Weights of a small contrastive image-text model: 1.73M parameters, encoder widths [24, 40, 72].
Rows from block 4 of the text encoder of a small contrastive image-text model, named by matrix and row number. Rows with one number belong to one neuron. Each number is 500 + 40 x the weight over its row's rms, rounded and kept within 0 to 999. All counts start at 0. Numbers have three digits each. After the name is the row's rms in percent of the matrix's.
After each neuron's rows are labels from the 100 texts, of 14976, where the neuron reaches its highest value: "tokens" is the input token at the peak. Only what is clearly more common there than usual is listed. The data: made-up ball-and-stick molecule models. In brackets: how many of the 100, against the usual share in percent.
# fc1: MLP up (text_encoder.blocks.4.mlp.fc1.weight, 384x128), inputs 0-63
# fc2: MLP down (text_encoder.blocks.4.mlp.fc2.weight, 128x384, transposed), outputs 0-63

fc1.381 088:512558496435532510516484501511469522477468496476556447424434408545531510568471559502596492488542529503502580489572518549506482514502539536496467435471418479524452458481480518547464404515468508
fc2.381 134:468512468496433475394482458603534567442507516477446569527464579537540487464506508458510442516456444432472481548504477517552511444434502464449505540554514513572598530414483510437495468502489495
tokens: "eleven" (100 vs 0.6)

fc1.304 118:445510450543519440504538474518484482513520454515509478560488450529450479447477484430511458457492531508473550456508454529545509552528521462590521520555453505531466403460455461478527439533561512
fc2.304 132:554561493469444488454465520501424525525510546485534489484516468477510537578519483466521523472478511502539542550499473493492525493518520441510567531464432542518468568565476545558505473483517457
tokens: "<end>" (58 vs 5.9); "purple" (16 vs 1.6); "green" (11 vs 2.4); "space" (7 vs 1.9)

fc1.311 077:544493496520490504601442443451501476470553538479515497570472417499490517453488514546556534401507556558533515414504487493532471476476537495591482541460494494473456542418497536512523546437526433
fc2.311 071:410398493501504481409559523505450453492467465477470502469578533534511517519484473442461476588503502440485539546519505569497463494517490483367425560591513507541538458511514506467494463536470531
tokens: "purple" (68 vs 1.6); "yellow" (32 vs 2.4)

fc1.134 087:515613478481488552489554499450487538397439519504498426489495518453554515487514520523493450509506521515534568469533512516519517448490534533451447553472495548526483540540508507549464515459495560
fc2.134 080:526479449543519464516498516431522438560559437485481531400477488590480536461483433492521542525540544414526452537551520472494505535581458476528472470514536555386500548476467495451524486504478483
tokens: "and" (48 vs 7.9); "," (47 vs 19.7)

fc1.118 132:464508512490540485481538488434440524494493478501508510514502503543470470438477507444540513555520561510513416480475509526479563425498458491449453548558465556542527451553532500545559452506521480
fc2.118 159:485489468485545533462434471532525528535483502511475508526472492559445417525525510543496445478465454529458568520459476476576437520470566481546555421445468471488527409489450474497489474492474527
tokens: "<end>" (36 vs 5.9); "balls" (20 vs 9.8); "-" (18 vs 1.9)

fc1.295 089:509504422481431473457530508498532487459493534551513488514492465470483606510502508480507466472501564482483525506529436474488553485527483495487488479546479486459522480497511505574449494529467482
fc2.295 087:424503598453557535571485483500487443499495526425475532532559506505557477481471482475506512510540497485545513495456498510552508592542548491505523472495467479532525549478448506490489567432529510
tokens: "three" (100 vs 0.6)

fc1.138 089:534518460482437502513437451470448444576452502541414530444421516435534469510530590515498497442507510456532534514451463420509476459528549517453493495533491502546485488561501502577525527520486465
fc2.138 073:480499541499547544499509528513522603354557511425587457531571511555504516515498449463472461511511561543491520469535478513496501578541498450551477513462482507457498532459473542425467526534537508
tokens: "yellow" (100 vs 2.4)

fc1.114 096:462553424476522483519544488441473508533489451498522532544460426515481463467451560440523486474490472536523552462513561479428505487538453545454609503618490432462479468502492483535457545489537539
fc2.114 104:517467472548440540427480483505525528426528513447526471453501610501465537508514513547432432511509485510542529503506451522447492567449554445562481471422489562504532519488470461483531439539494486
tokens: "<end>" (31 vs 5.9); "space" (22 vs 1.9); "on" (17 vs 2); "sticks" (16 vs 3.9)

fc1.288 120:478440470531450447512508461437506489600485508453465540522441442492437535545556420511504458568525488496446554443560481504513535491512498461523504477554490487569545476467553551567551543464537532
fc2.288 121:427500525485515572513420476494498527494482513476457406542547489515556467498499492518500600469548483561549491480506477503537523504540580545510536478465493505496451489579442499529522529500525566
tokens: "three" (100 vs 0.6)

fc1.124 083:492557468441477436444481461502391467531548533445529518492487430456517562519479425483488478547548423457469538534534474499544488487526455542542466444487578576533441505525449491555444551514497527
fc2.124 080:554543464487510505443451511459587554501475524519499525456487526612447500488485550516519499531446558498533446511441472509531519515430498525458551499524458463561551474498527460473483502514496481
tokens: "in" (100 vs 5.9)

fc1.68 095:491489428477543524590441481464491452468497513505512435453537471530499511493508536490473479566472483530516639479522461469496484513606512499515579513479455494497455466550573548499463539528574493
fc2.68 084:483547506457468506503424469488451435482482572535536526534480490468479513556503491507508479432465520518572486420517555497479497513510544521480512504469493434446492480545522483542459491576479477
tokens: "," (59 vs 19.7); "and" (39 vs 7.9)

fc1.230 079:449579485504489485460481537522501549471438428429574485397522528520509517478469541504535528421542502464456487432467534504544503510447527465547465517525452530543414532473577506541481463444590451
fc2.230 069:449483498509496502489529480528486477460508533569468493561469487487490496484515495437399384525455502510565506556528403497497492449518509458523450540453575444468497454448482528492559556493460503
tokens: "green" (70 vs 2.4); "orange" (10 vs 1.6)

fc1.316 097:467448439512446440538496482460505467506459467473485526505468424548501552521546515453469563474447535540493545609508510504527564485511493499561499487469520511536504511550551459527491457487453421
fc2.316 084:550446552492541531475487471539484466455524494537530484525544486543548491426481469580537536508492508425480483446520435508547468482475414508456456448544489577503442539510439497454487537461581555
tokens: "in" (100 vs 5.9)

fc1.354 092:520579395494454489510537484480496462509520510481486486552483523542468540545502462446601497487545480445512549503408462460552487513503505505415566474527525523489432525557502499588432557487555406
fc2.354 080:510410557501561473483491510517527526555546476507458525435533577460503396445484504514519531477495552468465495526558554543422501520505451485538453495538540445522542467433479532384572560549494517
tokens: "yellow" (100 vs 2.4)

fc1.223 099:566542459486459508559477452460499471478581482496527481484510421492504543488525503504485537476478458535577549471539471480574483545502462540533462455462531504457536538452433533566515444448492444
fc2.223 092:515433478561583476482545529449518497540501435506513561496512501451552518450524472465530499483483472406421451491495483470431555507484473467482479487562460504510477469510537551562524438508477484
tokens: "and" (51 vs 7.9); "," (49 vs 19.7)

fc1.38 086:466575450510520439544505553472484502542551491481548466459534441502496537496527457534465518527462471432505591452421493499478510473550549519536452571536517465481480518507531539530507520529473490
fc2.38 068:519422579489466556463441482510535489440498461503455491506496489520484550509445547488526453448529527523441461517503465512526470471489478462410533430492433465448483508495435437484496494504516490
tokens: "green" (100 vs 2.4)

fc1.35 114:429488443572524518490542485453580484486525579482476496452535497471511448512470525510518484465459486521549614505517537539509512532527514452471447501512535564558448486500555510525485563451507453
fc2.35 113:546544520486521502501501478524416518505500484489534500439507425560491505489480510510385615542488571541512480520528494448481444500528485547480574510494453571445511519531447436507540492529586506
tokens: "white" (99 vs 4.6)

fc1.274 096:475460491457464569487533462517525485447500576501469493571469488501459529487539430529483505523576440452481564455420439486558558494559461433480462533511477533512508495525508519572413468519519539
fc2.274 090:421495484517519464468407510491451497505515515496558464439482494523511529525431512525520435522498536446476530517568522515468478430525565479443471543524530528444445606496497484483547566533480382
tokens: "balls" (99 vs 9.8)

fc1.328 109:441484445555488545551495530513495462458536464551552442490512535473495486536514482522471506454490537552517547444502519506487552542485533550533464477495492506436425581540528469479528496494585455
fc2.328 125:525491489534491442430475496507486516508444527468412565536481458554515499461455503490469500533519467467541434471484446453516456490437516443474535520547520464547510377522481555491490473535463514
tokens: "in" (100 vs 5.9)

fc1.156 090:522492429543517443531495466553484456505427525501447443526546486480546545420452477453534481460458533519428509453537489493568512558493551455505467467538487481551484566518503489547473464563487437
fc2.156 070:474523496524504517528407496469502539425592539487526531474562520577549518522459517493482486504473517488519512498449539463453498470553505545473458529495491569378470512503558487485516544481592483
tokens: "yellow" (100 vs 2.4)

fc1.132 103:497570496511468506505520546487438478509499484440470596552453455503543558466433480491474472492443539514469601542494551480495560475536499489443549476477528473523529527531497520490563546478559493
fc2.132 084:496432540486584461464473447536545539500512473540542417440545537499443471530563483524527487473497482523542422448529452504528480498446501531502471453484503526501474488455482466491448480511471529
tokens: "balls" (100 vs 9.8)

fc1.80 120:519547458432479513559477526514512516518485557504505433533504537539462515461515527469556467505500444519562595461554488484516568448494481535455470449489485508538492579588422571482463527505467477
fc2.80 125:519515515546546478377442408511499511475517483523458512523487438527471461527488537522413486532456466459487449524511535465497439541427523500525554485487486487472545451465524483480486472528541523
tokens: "balls" (100 vs 9.8)

fc1.185 087:477557460482522519618513510530493533498471515558456483500545458522468528518571497508469470442499447532420582554523499477581591439563559572498534467536427473482507483552453535506533468561478441
fc2.185 071:479507457515470459392479527467490510569518548465466570449509516494489465576487537506565450504462526455531491441493520518514446469498397417466440466514566509560538529464505550550479527438525535
tokens: "," (50 vs 19.7); "eleven" (35 vs 0.6)

fc1.349 110:506474507430505530418553513516480509516557471417539502489494496481489506483533539434535461516545598530548487527530459460416440460580403470517552504464595442532461551489516532533451494466437491
fc2.349 096:472595486525461423546459465494522509515437509561516509537527518540478500543496441561522519475441393507474469506488541486463503528472545509497473522495399518464542428493456484464529500545541509
tokens: "balls" (100 vs 9.8)

fc1.285 088:471559510495471581518434428491549490463540609481529478481475513476465506591499422520517548514467479499557456488512500491505534506484475564511428500522495484523494530422488464602470554521497501
fc2.285 082:493578508490526390452504552531485599557532462531536476498525533532495523482507592502540430473500448506426510531501463536543543477472507545495588501542530522509523528486472573388543474429481559
tokens: "twelve" (100 vs 0.6)

fc1.298 121:483559502492538524521416484511490473433501450442434524572486454516489455420479499466476474516563497482488482527492470465540503594493465475498478527498420486547472398453508508490517500501518465
fc2.298 107:539472458469542416451567468443574573546473513549514470457498560517519562569464501498562567484521531449528526493468518484434578441514475463494539384550539529497511488557552466476498495455530472
tokens: "purple" (45 vs 1.6); "green" (31 vs 2.4); "red" (24 vs 3.8)

fc1.164 134:555453428539495573478502464482477511551504561463496525500513544535527534512547496538550459593495524510551541511549461448467499532498540516431531546521485494545472569466529517500504557539570462
fc2.164 147:444480538478453440436515540609499487462519473451552461473486539445569408458498541415532461468554459503475504505484506535525543446518450472551492548494508405489520534530496511481522449505430548
tokens: "orange" (96 vs 1.6)

fc1.368 102:498511453485487461458512530463528503505509431471505463481449438508420549495443529522554519443533515449530519492494515495505485502498515531480552435459472516611484496453521499537444479560471483
fc2.368 144:506534500480516555439487445567538559480474514480486529549481537535491511422492521513536497528483483549481475479539496514524508500400476517544540537505537442542593445466475495476536503459506521
tokens: "balls" (100 vs 9.8)

fc1.346 113:424535409453539550499476503404519518480510618445503508474485420500470496521562527507525505508461482505545571548533520482515504536516525507457501511499467507573467488509503495575530491487463534
fc2.346 129:513476530604515518428497572566478501565515527493517514488468538522512468456476578468559411452481474510470450477431481525540499445500456509543512541536476453509471526482446579416467484513514553
tokens: "," (85 vs 19.7); "twelve" (15 vs 0.6)

fc1.370 091:542522409516444480461423526428516448505506552519451524566526517543497508481429514461466487504502495497506548488502514441502537491501469457485563467531436460528529456524470499468509567507466522
fc2.370 083:423509598472480545507528451556485483472552496426588473479480502534507443539530483537565492476458518552463465541501545482531470507506520518564523533486535556421471532422490508464485470505563490
tokens: "yellow" (100 vs 2.4)

fc1.23 090:472474450452499483611425532510520431517489544529482493512446506500440474517461525522442439457449495467577527451603507479489505431457546484524497507462488532517488470527522490558489395505536509
fc2.23 070:504526528571465502473534509565437493495510492498500554477560445472563465502550478455553567528488549564399487482443490550503508558504497491454503603484496440503523550480482509425512535539459546
tokens: "red" (98 vs 3.8)

fc1.92 111:469459410527500537558447572537507500463491446514492454521556443539537526465527518502486494437574443519517598445552550466585480514540524563493523477579509534490527461525518480469563469413506516
fc2.92 120:551535474533500498461474504503498519558472553513429472536458456565495516566462518466500493554464473548515464497431438519505496453491536471469555468486533506499466431441452540520459491509553483
tokens: "white" (100 vs 4.6)

fc1.81 082:453509476529472546494410501534489443427539576521516487454493513557483512471523549527538513492470448492496498417535487541501597524487503513555486449506515509485472461502469514488579442497597494
fc2.81 065:542460507498566482485573552460446527522522462541515521551572497487514545554477409454480497463482552511491519565500516477430421484528495455468499471527463468517501483490545501491476491497475511
tokens: "green" (100 vs 2.4)

fc1.16 105:496540471456493468487493491492499566512524434429497496512574542526562569486452492541504422572500484444542521514457491483500544483527469496503522505498489561484506557514496476519542502525522490
fc2.16 093:514502534566513484514522488508507463470482537584469553486455479504414432538552507436472573441416512534463441556503524505516477546478511540473470480488502416508500514505480549525482537491531510
tokens: "eleven" (100 vs 0.6)

fc1.209 080:446573440427492553559566542481443521520452517460508461512518439533498528477472509504492581483464525568546606489536517537517481491568498431452510454502516455500489475543502509461495420482563432
fc2.209 067:505483505502591516518422467469489449549502530493497493525574531461483462503483437501478501518514438395545353469515513390521511483527518509477468544567492540499491544448494518489480516540457558
tokens: "orange" (100 vs 1.6)

fc1.197 084:478553423442434502460482478517552431538509474524475479566448439524448500520474425503497536477474504530536503502511541494478508500451511521442455478528430543492534513465543477568506536467413475
fc2.197 083:503442478540534506506556502505489523466500529505452507477566590505516520522488470487529426490516503526424483525479497493444488578580488490508577474560543478503521466533458536454536548538519541
tokens: "yellow" (100 vs 2.4)

fc1.364 100:370446415443512471529492425472521439527545513417511518501513533487485515515500553474450434504520509440548507502502504459535518493571476505473526534441490545526516504524546468511421469529495480
fc2.364 079:566473477511493487457482521496454503518435479497514476499534469484509466475478472527565489474502463548515521529513469555501480549478535511453444488495549497417435493498549565531562485547473539
tokens: "red" (100 vs 3.8)

fc1.198 180:482558441428464564529566537494459467550473515521497528518489455484480558466495495430483512417467461497472543465491507530486503481485494496483524472562476449521480434497496527470533430508533458
fc2.198 246:532559462523555445439441455464527590471539449472526429470475489496444476561484491505463517478430581587406495534475510530523471529463523507520626498455512528488520482478488511556443503529521479
tokens: "and" (30 vs 7.9); "balls" (22 vs 9.8); "small" (18 vs 2)

fc1.174 081:476425449453488526451517510366526512448549501503462535500553432455442477498565542422504550432496483510476552498544453481557492493513471550490524521550487480512462513560553450532487503423539507
fc2.174 064:479555514503522508528484504551449455455429463558512470521547441556550491412472500565442542550492452458493530471469432485522508517523504483547527500498473579486505489473454515525554446492498505
tokens: "three" (100 vs 0.6)

fc1.14 081:498487488446476512513501478482481537516506541499506458505531482533557522499564509504468510500443469571523451537492415498587558557511535479456495562499462489579441502430578511499483545440536536
fc2.14 074:506490598480491522507481485553550451537501439486499506544520474565515542487443547475473498455512521527548499507594512485492445475565458485448509503482443503493564511533530543463468514466557528
tokens: "in" (100 vs 5.9)

fc1.101 086:543495447571516442483467478494503548448417559533533510418484490494482499498468502510485463546539479474548533514517536526522527517526520543437472474546525518470483495509521464499489517500476535
fc2.101 065:484542549526473465561496542500558487489573461477522493543560452530478507548578510468511486448466520572447548512469496448525509421509495426519515567566480469542535430547521461525537485530510505
tokens: "yellow" (100 vs 2.4)

fc1.283 097:413550471465451422460495513496483492464562550512513478489482522476542549524420507489545529445455448517551488510470483528472606540530540487446456419463525528563461465535497486535473497463592489
fc2.283 082:581502463527556537500414504427483501506541532566474475465536552487440451515477473468550509557472541478484499519545483509472418500493476582548553510499523524436552526477469512503457456606443515
tokens: "," (76 vs 19.7); "orange" (24 vs 1.6)

fc1.225 089:507562412521516464472415534490523532468503499408473500539486489490443464488470476560521458456535478474567532506444528493504504586498411507477511483479500465581453577399489487497481430480539520
fc2.225 122:576501463543545523474534481521549576541449532560473494495468463542489563441535574498531493554447445469477455491517482482524443470382524520486534488489496435599576407535523481444478456500461506
tokens: "balls" (100 vs 9.8)

fc1.341 091:527560434556530501504461518521477570510488498502511461512476495516446537433521485459499458525489558483550529501560456499579501491483566530494554519495497491445475475494441551449492448513613491
fc2.341 077:528526508464421471568510537452564459429476518479475559509556486495448531500483524534550450424546468459498513536407483481526501527524434488494446499536474494581508512468494528546490567517443515
tokens: "red" (58 vs 3.8); "purple" (41 vs 1.6)

fc1.187 110:459538516436534503539512519566517453487411569491506491461517490468527513565439468441568529505410495497497471522503457525529439486476468525481519578460480559535512513506556554499463498530540515
fc2.187 114:500529488555460544400450538544523598545552579542482480470486576573475476447513550505550416468494451517471533534485535477480460482506542548527508468514503437518490578466447517421480483553477501
tokens: "twelve" (100 vs 0.6)

fc1.168 090:537494453519447516594489549445479519511520528449460473513593471518461530532500508493514473539450538484545485498450521420561466582459508523494512534457443551511535557520564540526503493568531442
fc2.168 105:503487505476407486501501460530468472492486517554547480533427493547516465502560503506482471482542484596526526509524513590542480467560480509472524470502460501493455488440485432476537470489524537
tokens: "<end>" (82 vs 5.9); "blue" (18 vs 3.8)

fc1.252 089:454554412527474531501507530467492525418500488505502526442492551541458596441533505488447528488483482498478491515467474519497513473515547454472471533512467530523479498534491507500545448406471495
fc2.252 078:472486534536447433500443479478453431558476578510543526492492414508538441538515528458439565502480545564538493451528541505508442518538517511560532502497507403467467527496511513492509517604523548
tokens: "yellow" (100 vs 2.4)

fc1.377 081:440543456504450482530463558526574516483496473481443474499553495536461439533542498534580462582475487534474588472462538479492483463471425502505566462471486461561445523465465487565438459527530485
fc2.377 099:511563467527536591480532507572489547440508492511453569498467499523499577410464505520505448487482479453436497504479490562598458470422469502538455569504556488519600507458484531425522480470437492
tokens: "eleven" (100 vs 0.6)

fc1.363 140:448592435484536524478556469584484493534441501516481499496480453463462489535468499453541408483519447520527555447480538585445476505520559468512511469506483514501496470534516535496456429560505579
fc2.363 222:526499456521462463430452527531501610526522521479525528495447558578492501481470555526521432436496466474450522566527467473527467455488439527506508508500482518512553543438440514430477500480510467
tokens: "twelve" (83 vs 0.6)

fc1.159 099:436507458444520446529525494466518503428493587482533513482447540453520545470554613525428508526517483418467493534425457478460490470505449532456530431532488547466493506469503487543470534545488443
fc2.159 128:484562525546465512405476464566518622494489470522518511508452472572457471437464517461540428465489435474480563519535464562522556534413467514464479479463479502536543480489468500481489484487466526
tokens: "in" (100 vs 5.9)

fc1.88 087:433470433499490566521466504530512542467526581490471447444476455558505507464500465501540469530523508530534556447476512462463532533490406541504538477499496547483517561541509507537585510547532480
fc2.88 081:531509472457509477483496485482515412481513458525545526542451498484545515496423545506428484442483490506474504485531524481450510472548561474534481482534458427524498437521461461466530535420516565
tokens: "in" (100 vs 5.9)

fc1.374 082:486502437490511409455365474486522533518578552471507469507493562474498501434497549501510462525534530485584483506491490469515544557537497463528543473428551496530492449488556442501529463441494499
fc2.374 079:537522498493460542539597488504468557512490486501485521492510406478513465565480440469478565415512491477494490506469479528442501580537518602500458551508475532538457538487438532461493506552456494
tokens: "green" (100 vs 2.4)

fc1.99 090:466536444509567457540441497476525442496557553482473430528447407525493537513499534601435499555490574441500490559450497498518577497456562557513505475466487510541501496498529478485534444548507538
fc2.99 107:545536431513465503474525446545487522495422449481482564519490578535466583471484477518650461511431540595472487460437536498538474512497475498541520544512478486552548487495567486478490538521500545
tokens: "balls" (61 vs 9.8); "white" (36 vs 4.6)

fc1.382 097:467497495518435545575505514516505450508430511569496508529519525517539498444502502462507531474518477573541569385556497552512501513516579526516537462538523563465426546474512510564548500525556493
fc2.382 100:518486424457472520481521531509507480489482567477475500571552478547475552538500539522541464450466472470525439590470490416509457512440491429489503550569510479530480440522529553455426516516470503
tokens: "white" (100 vs 4.6)

fc1.218 097:459520412522449439571524504435462509534444528512423512542517423468447561481495468550521481515561500467563539449543477537539522453516561499434515476491514521555559458529498528567494573487537502
fc2.218 082:442482609508479542426462527455549459491527464469565484527527550554552439454487508440485631520493478452481481549507465473519516514467475466516497437503447492493456500520448472499529498502453515
tokens: "white" (100 vs 4.6)

fc1.157 110:391511489484469508515521468472529424510513426504498486561475449423465452497497476464515539530462429550508595452495512513545580516487471419519508496539513528459498552499538528513497491552495465
fc2.157 119:539496436530537433446483448521431562501556539500514475457554519528535519506468519485473529489527529452512493543517487505448480549541516549451522444483451502550502418522473429467522496479582544
tokens: "white" (100 vs 4.6)

fc1.109 083:482549430520494508518501426500460513564457571428450538445545503536538557514469398490466482525484551529544470453502469502480568486480496524490496562467446485548473493480498465516496562554481405
fc2.109 067:520493553503430541527402505450538490415479440533538445473528426503474479518540575543515475530526414489482539519472492454511442511476450448572508402549465556496500538517460530505499513536545531
tokens: "orange" (97 vs 1.6)

fc1.281 166:554515449522497525422401478456486536576519490442539497555534416470462450553547523439512481539494478531534516504466462473512442517438552522492589506481527501492477525477543555527447525516513486
fc2.281 193:417545480479420503515585503542521519463521472501518538448426548508547516484495557533502501536540461502464514498523475576529558448463478501548493461542489518624537495534462497453530430494472510
tokens: "<end>" (37 vs 5.9); "green" (27 vs 2.4); "white" (15 vs 4.6); "-" (9 vs 1.9)

fc1.18 110:512478489584442481490465454487488470497452538517494523486448463515476543434493505574452502500482554541486533472593485562461555445536527537514443495500507459495442467576546451486487473427498502
fc2.18 137:444516503485540571540489477484559513468458542520508469543557488490451417514472537482568460493520466498529492488433469479530431458486494448517553448519475541537537548457442533472487508573515532
tokens: "three" (100 vs 0.6)

fc1.227 099:497505445491445466434417527437506518488456563447485500456539407502480497516528459464485461515502543510576518508467506528481522551511516552448512558501515490498432390482542470536510469544513453
fc2.227 097:466550534417492546542532458538502541448543416480497498531446539484530537470438538521538472483522432488463543521490446525490558420481502482538543416553423484577499501521554453455499519442456526
tokens: "<end>" (51 vs 5.9); "green" (49 vs 2.4)

fc1.19 108:502532523501503498525512561433510476536516559498463494487565477474551535473553581549426539474432513520584450447509463536509462498484494486524555564567521537528477491545498515510576498539447439
fc2.19 114:498546451517512468487482546537450431494489532531486511510540447534423491498557452455566501514572537470485525567483540423537472491485545494483559488503586473455536519428492456515494503455534488
tokens: "three" (100 vs 0.6)

fc1.184 079:500491435429559462501491567518488485459502494488491458499531465487521539457438576525486474499527487481542486529474512514524537453511491513425541524548506492457452525444470505492543449461563571
fc2.184 075:485497472482415501545479424533474472470506530483447451466451474475533534493566472479473549549468489514525550514529462526556481548518528460551446466441426544485514517482487534512493521490535510
tokens: "green" (100 vs 2.4)

fc1.309 095:471458486496467469516514451437544500506515505512472546572477492512475483447551531587476482539461519488543550543567492461517498535461550521467541493573508517540413427591502445546526478504461531
fc2.309 094:498495517481526552492538453529464473512461438544509491495513382490532535482452481429505528518486559534486515470504455579534525505480444485481477459448478551494575496505484484462542522529460459
tokens: "balls" (100 vs 9.8)

fc1.129 098:433478461448492498578482481471504448452539432500543479495462540564528520456528553505558521470454461413553547506457488506521543448540512505506528520547486560500467540549500489547531453579547441
fc2.129 083:587505493544461469479486570487499454479463565544471468546567444490480495504489502500452500470448534590469468536545501506494450594441511499498456507395534469470515487490511525513529539454485516
tokens: "orange" (72 vs 1.6); "green" (26 vs 2.4)

fc1.93 083:535554526496458509506460523485500519515525481469525474497427440511591508502525515476521551521483447477524517566469429532498540449493569466476524482558474526570476447520480516512459471450589498
fc2.93 068:459463466506497491509522512490435460514512517552464490484580563454516506482500472439409480500524538426523519435569507488500456463583502518483462432532473547471506512490504461547495546499500405
tokens: "three" (98 vs 0.6)

fc1.119 084:416468490547468516505531477583562438563462459541473558493508448486443510523531531515576503524530521524473497495541484450464420512581454546481538513556535480511433442467463461523531550465531493
fc2.119 084:582428479444514454576460453503533468452509551492524474562512466441500478533539489509451497423507498487565497499480592526570506520468509439508467531473543460505429534501482542424484535571507485
tokens: "green" (91 vs 2.4)

fc1.284 083:442527421444511492526526529449498513481441466421501475513431442531527523511511519544536474507453500514459558539473471511566524576493433452523496492451449536467451529521516492514531485505536526
fc2.284 077:551445514575580487493526496515474448546474527559512480458540515493486474568494446420440611495543473519521479460472514519493469483513476561397438534559546488554496445449451538479457539509448485
tokens: "orange" (68 vs 1.6); "yellow" (32 vs 2.4)

fc1.334 087:503606451513488533519468463478521518485528450474534444525522510570464559415467435490500520528444489432515565496485432463468508534475492467424516543511454534518415481497580501528557531538503475
fc2.334 075:461456483502564512502454472509402459504465502533481475498495425466488533499463508530530488495519563479517479488496436464510479497503499444487467560520584535513500564534504571440453542490522458
tokens: "in" (38 vs 5.9); "purple" (35 vs 1.6); "green" (17 vs 2.4)

fc1.146 077:526513459411442509476453456519526475496510433483459524473444443419536564470464519442463493517510535484566525409445429476492518485530458554490468512559451495527538571525527448525448484495490435
fc2.146 066:471486489495529410531481512507467542472571561532548481402543519527503486573496509490561505475415506516477462493527497543521472487493551539499478444539539465431504508480407561427523527503560437
tokens: "yellow" (100 vs 2.4)

fc1.57 148:484517462436514555531497515409481487444571453471529503519553413499474488557510457422515463448529470467574550432471515507517538543528472494508571511506463499502443516489526567537484569500444464
fc2.57 174:450481459493493551548521459555506514464528430486504492487440556552586478433461484509462495488572464486539536564469512567534532541497518538482498487519518556622513482493472457435536488496563465
tokens: "grey" (43 vs 5.1); "<end>" (40 vs 5.9); "white" (17 vs 4.6)

fc1.120 097:487537439506505419477467540461500510491497546529529496520534491471426473459507510464509514590462479442516567557473526492536517525460485507494528481527531466553497474454455511553556488547550462
fc2.120 095:446572520476522508449568499572482509500546505502496514536429460518524489455449483523467410491499539516494489520501455537531497463505481543540474436548439480529540539504501552451554464474482516
tokens: "twelve" (100 vs 0.6)

fc1.64 084:448528447544516470548543484527434503503535493492501432539534469454444563512452520482413434585545485445446459519493425509561472475497519556475528467459527483480474499483472538510505469511540490
fc2.64 077:511518470478472529471410535477517547504460497522521508476458548592549471421532525469537526450463520524526577563548459509524599419498488484497593515456445491531469507479511518525448529510453520
tokens: "in" (100 vs 5.9)

fc1.44 105:403585536528525415591444481426506476543536430481450452516547495541497494465585436499534519478528508512503537538457463479520571496511557539539495485517546464543514522489490479554460531504513443
fc2.44 088:534427468486478566385546469541525515444468604496482544483465504472527569498455491460511478466479478486529483463500479488486430486528461435448464486539457510505509431501490490446531512483505584
tokens: "purple" (100 vs 1.6)

fc1.183 088:535507469496553550578473433513482454529471505437476461485478395552451487513530492490573448417522535524502552472490532498499513518566497517426504511557465497560511496538404544552452512520455480
fc2.183 099:506551491502521457401557567465563595494546560574495502551493565480541470528455466479440538491517505489464530476514445479525531487486494518531484515534534453536555472458503476476514492409452544
tokens: "purple" (100 vs 1.6)

fc1.333 100:528487517483520522476512510487546419474453444498529558486525496536488544492528520436514507540427603498459545519435505437526524483481458463420567556546446490479471541499570511512530426528502441
fc2.333 089:503530484529462465506509422501451586484521535533448463498523507486507520533533480566451522495527505512547536492564497544486477528511562509578417514457536560519589508498451488485498582523522580
tokens: "purple" (100 vs 1.6)

fc1.96 150:437470432547485448567527491513475538518507467551489505496554473511517473436498467528400532439510491516527480493503429506462482457456515536473515414556508463533447434507572438450436466533580493
fc2.96 158:510499508575497522476444536478519580490518522448539477493501435511501475469517532587460498548501497545571529504488481552583496533542476506471561427413446558505514483510399563605438477416523506
tokens: "white" (80 vs 4.6); "<end>" (18 vs 5.9)

fc1.330 096:412546516479539542453483553499499545471492399514500502463481442450507492471457532479512514527500536487601526503497528556536512464539427476553509444429494555550441561450486447493502565548558485
fc2.330 081:525484417544543440499466462464515464495500510551537510486520490539462528434492504549483523523502416486482534436533517479510487539544559582485517525472545523510519433538542553508537458495461458
tokens: "and" (78 vs 7.9)